From a checkpoint of a small sound classifier.
Model: 1.66M parameters, log mel input, arch jasper, activation relu, depths [3, 4, 7, 3], widths [96, 96, 96, 96].
Training: muon at rate 0.037, batches of 64.
Rows from block 11 of a small sound classifier, named by matrix and row number. Rows with one number belong to one channel. Each number is 128 + 32 x the weight over its row's rms, rounded and kept within 0 to 255. All counts start at 0. After the name is the row's rms in percent of the matrix's.
After each channel's rows are labels from the 100 clips, of 14976, where the channel reaches its highest value: "lies over" is the class under the peak. Only what is clearly more common there than usual is listed. The data: synthesised sound scenes: up to three everyday sounds over a background. In brackets: how many of the 100.
# convs0: first width-5 conv (model.blocks.11.convs.0.weight, 96x96x5, each kernel summed), inputs 0-47
# convs1: second width-5 conv (model.blocks.11.convs.1.weight, 96x96x5, transposed, each kernel summed), outputs 0-47

convs0.44 114 [134 104 134 141 164 150  60 180 133 135 121  81 143 106 152 107 144 142  90 177 125 159 140 125 132 118 105 137  92 125  94  90 144  77 160 139 136  57 162 114 134  83 137 121 197 134 132 140]
convs1.44 101 [140 161 144 114 149 136 194 125 143  78 116 118  40 105 117 122 126 181 117 152 189 151 117  82 118 113  66 166 135  30 146 136 153 143 164 150 168 169 138 111 150 152 158 153  90  70 150 150]
lies over: sawing (74)

convs0.18 095 [ 67 111 164 148  86 145 177 154  84 177 151 138  97 148 101  75 125 103 146 135 121 158 157 175  75 166 153 100 159 151  71 130 108  99 154 120 151 161 119 135 115  99 144 153 152 111  90 127]
convs1.18 103 [133 110 105  71  89  95 116 127  48 144 123 150 122 122  73 160 170 135 133 134  94 130 145 145 144 133 184 125 177 127 102  78 133  93 119  42 170 126 142  82 131 123 159 101 115 111 116 166]
lies over: whoosh (32)

convs0.77 114 [130 138 144 139 183 133 153 133 195 118 194 138 105 137 124 148 183  53 145 101 122 138 102  67 119 125 112 201 163  93  93 152  94 100 107 178 175 103  77  95 166 123 121 143 124 109 154 146]
convs1.77 104 [138 154 147 183  75 146 115 164 151  82  67 116 106 120  94 129  48  89 124 106 175  91 179 119 111 134 145 148 126 155 146 133 124 135 114 202 202 118 137 127 145 126 113 115 154 151 139 142]
lies over: explosion (54)

convs0.38 110 [ 99  72 137  94 149  86 134 166 108  84 172 149  93 101 121 137 146  84  80 144 158 102 164  97 138 132  92  94  81 101 119 160 162 195  85 149 145 142 179 122 107 130 134  87  95 159 123 179]
convs1.38 095 [104  89 117 117  85 103 147 136  88 101  98 199 128 132 101 120 142 125  97 165 163 162 132  84 112 128 125 104  99 105 205 137 130  95 156 161 161 137  82 170 143 144  81 136 161 152  59 114]
lies over: coin spinning (76)

convs0.30 091 [119 157 164  91 128 115 116  98 102 123 130 142 194 117  84 133 128  38 163  90 170 120 105 113 155 106 121 107  37 158 148 134 195 167 151 120 153  66 110 191 134 127 139 121 144  55 113 105]
convs1.30 098 [127 148 167 144  30  96 109  74 117 139 118 132 131 107 116 125 133 142 130 114 109 121 101 128 120 164 170 137 126 102 159 192 109 153 157 136  97 142 120 156  92 143 154 128 122 144 116 177]
lies over: door slam (68)

convs0.95 103 [143 113 122 105  95 139 150 117 161 106 203 176 100  70 115 135 122 105  80 139  87 114 197 171  99  84 159 129 130 114 117 157 119 232 137 131  99  85 118 146  92 173 176 167 146  94 101 132]
convs1.95 101 [163 132 132  90  93 129  80 122 138 166 133 125 164 133 129  88 195  98 144 143 145 135  84 119 117  48 144 168 196 155 185  77  80 129 133  77 155 106 186 175 176 129 147 137  80 147 127 179]
lies over: whoosh (48)

convs0.15 108 [154 125 134  84 137 161 152 131 102 184  94 117 171 174 171 118 166 137  72 144 120 126  78 157 107 140 141 112 103 146 113  69 196 140 119 102 174  96 126 113  96 178 100 113 108  35 137 140]
convs1.15 086 [100 162 138 117 150 106 138 100  66 149  97 121 148 150 137 106 195 146  83 162 155 168  77 118 138  92 106 107 159 105 145 159 118  99 146 101 174 125 151 149  92  97  97 142 164 160 123 139]
lies over: ball bouncing (26); knocking (25)

convs0.67 102 [187  97 158 143 121 110 140  92  97  97 133  30 211 130 101 137 123 152 110 116 105 143  90 158 154 118 147 124  88 128 146  80  55  54 160 108 143  63 149 130 112  88  85 160 163 120 155 151]
convs1.67 096 [192 118 137 106  97 191  40 133 130  53 152 180 137 162  97 114 122  88 163 133 117 154 162 105 141 129 132  78 145 151 174 124 107 161 155 144 122 110  80 149 162 100 141 151 143  80 128 135]
lies over: explosion (34); car passing (32)

convs0.32 093 [137 109 124  88 133  92 150 104 141 166 139 154 125 101 151 109 139 103  90 121 179 122 139 103 182 163 133  88 152 113 121 118 142 151 137 112 140 137 155 102 145 107 122  45 164 128 138 194]
convs1.32 084 [143 141 117 129 164 127  97 181 169 140 121 149  91 169 118 149 130  90 101 150 120  84  97 121  98  96 180  81 157 103  90 165  91 207 142 139 123 103  96 130 170 109 175 113 170 157  97 149]
lies over: coughing (34); explosion (32)

convs0.54 142 [153 139 100 162 170 137 111 124 144 146 129 144  99 140  95 141 175 120 131  83 105  88 133 141  72 128 105 113 136 152 125 177 119 146 102 147 144 120 175 148 135 111 174 149 136 139 132 131]
convs1.54 136 [143 143  85 112 129 166 142 116 103 149 158 119 107 118 181 104 128 127 115 137 134 146 148  73 193 139 121 110 122  82 145 123 140 123 141 192 126 185 105 171 153 121 147 126 125 150 134 162]
lies over: coin spinning (37)

convs0.81 095 [132  68 116 123 129 150  89 136 154 146 134 141 102 117 183 132 140 137 185 117 130 146 106  92 151 130 133  92 102 155  93  98 104 132 155 113  80 172 114  77  82 147  97 138  76 129  95 146]
convs1.81 103 [146  59 129 157 155 113 113 202 138 154 187 154 158 135  94 127 101  86 145 157 146 101 180 164  96  82  89  92 177 103  73 158 128 138 116 135 181 140 198 122 138  96  96 118 149 165 127 153]
lies over: whoosh (25)

convs0.3 087 [143  90 205 146  68 153  89  28  79 150 114  93 146 154 124 112 124  89  96 132 118 115  67 136  89 176 180 155  99 121 117 126  75 106 122 120 176 212  89 104 111 168 116 110 156 131 120  95]
convs1.3 106 [110  81 165 147 139 159 123 153 109 121 102 143 148 189  90 136  71 139 187 127  87 145  94 158 119 125 133  77 128  88 124  72 153 116 119 122 121 168  52 156 125 100 149  81 120  99  93 137]
lies over: car passing (29)

convs0.17 087 [151 126  96  96 191 101  68 121 121 152 191 136 130 135 146  87 163  96  98 153 181 115  82 122 103 192 152 101 133 134 107 119  86 139 158 128 146 111 133 131 167 137 131  82  72 117 152 136]
convs1.17 090 [126 134 140 150 128 119 125 143 165 151 146 109  80 173 108 142 127 127 160 128 159 171 118 165 142  94  99 182 129 173 112 125 147 128 114 121 172  78 105 158 124 147 154  80 152 180 137 104]
lies over: car passing (54)

convs0.35 127 [127 122 102 117 145 132 166 116 171 187  90  94 136 141 159 126 125 122 166 114 148 105 127  73 144 136 128 180 160 147  99 201 136 116 204 173 112 119  70 105 177 150 156 125 129 148 166 188]
convs1.35 112 [159 164 145 155 103  84  72  91 153 155 126 102  70 107 133 138 136 164  78 124 165 131 129 133 183 100 145 154 111 117  73 128 179 134 181 197 108 120 144 135 154  69 135 169 122 134 110 228]
lies over: spray hiss (41)

convs0.71 085 [206  75 112 147 151 194 139 108 171 147 159 135 192  95 125 127 126  97 170 130  81 168 117 122 137 192 144 128 154 145 134  81 138  60 145 121 144 117 103 152  68 136 152 109 108 137 166 131]
convs1.71 085 [145 125 108 117 163 159  88 154  87 120 139  79 132 155 105 137 122 130 119 179  61 140 146  29 160 127 151 102  81  98  76 130 141 170 141 138  57 116 128 177 105 130 157 120 137 137 159 115]
lies over: thunder (26)

convs0.92 084 [114 130 163 131 123 123 144  90 119 133 155 171  96  81 133 129 120  42 110  79 140 151 151 125 169 140 130 131  63 167  89 128 137 131 126 131  99 161  89 114 137 109 121 201 113 154 126 114]
convs1.92 103 [151  93 113 117  92  90  87  61 135 134 128 160 172 106 115 155 122  77 136  99 141  67 151 137 108  99  65 125 136 102  82 120  60 145 113 104  92 127 126 140  86 152 142 168 124 105 142 108]
lies over: explosion (27)

convs0.37 084 [137 141 158 124 142 122  99 168  73 170 139 149 171 112 138 153 158  84  99 103  93 159 133 106  97 116 109 116 153 100 184 112 195  82 138 150 109 129  87  92  97 154 157  73 104 162 113 180]
convs1.37 093 [118 167 121  57 178 117 129 161 123 116 101 171 122 188  91  96  84 138 124 126  85 152 125 123 156 115 103 138 149 164  83 122 104 160 146 140  85 122 128 145 100 193 141 169 170 121  77  83]
lies over: coughing (39)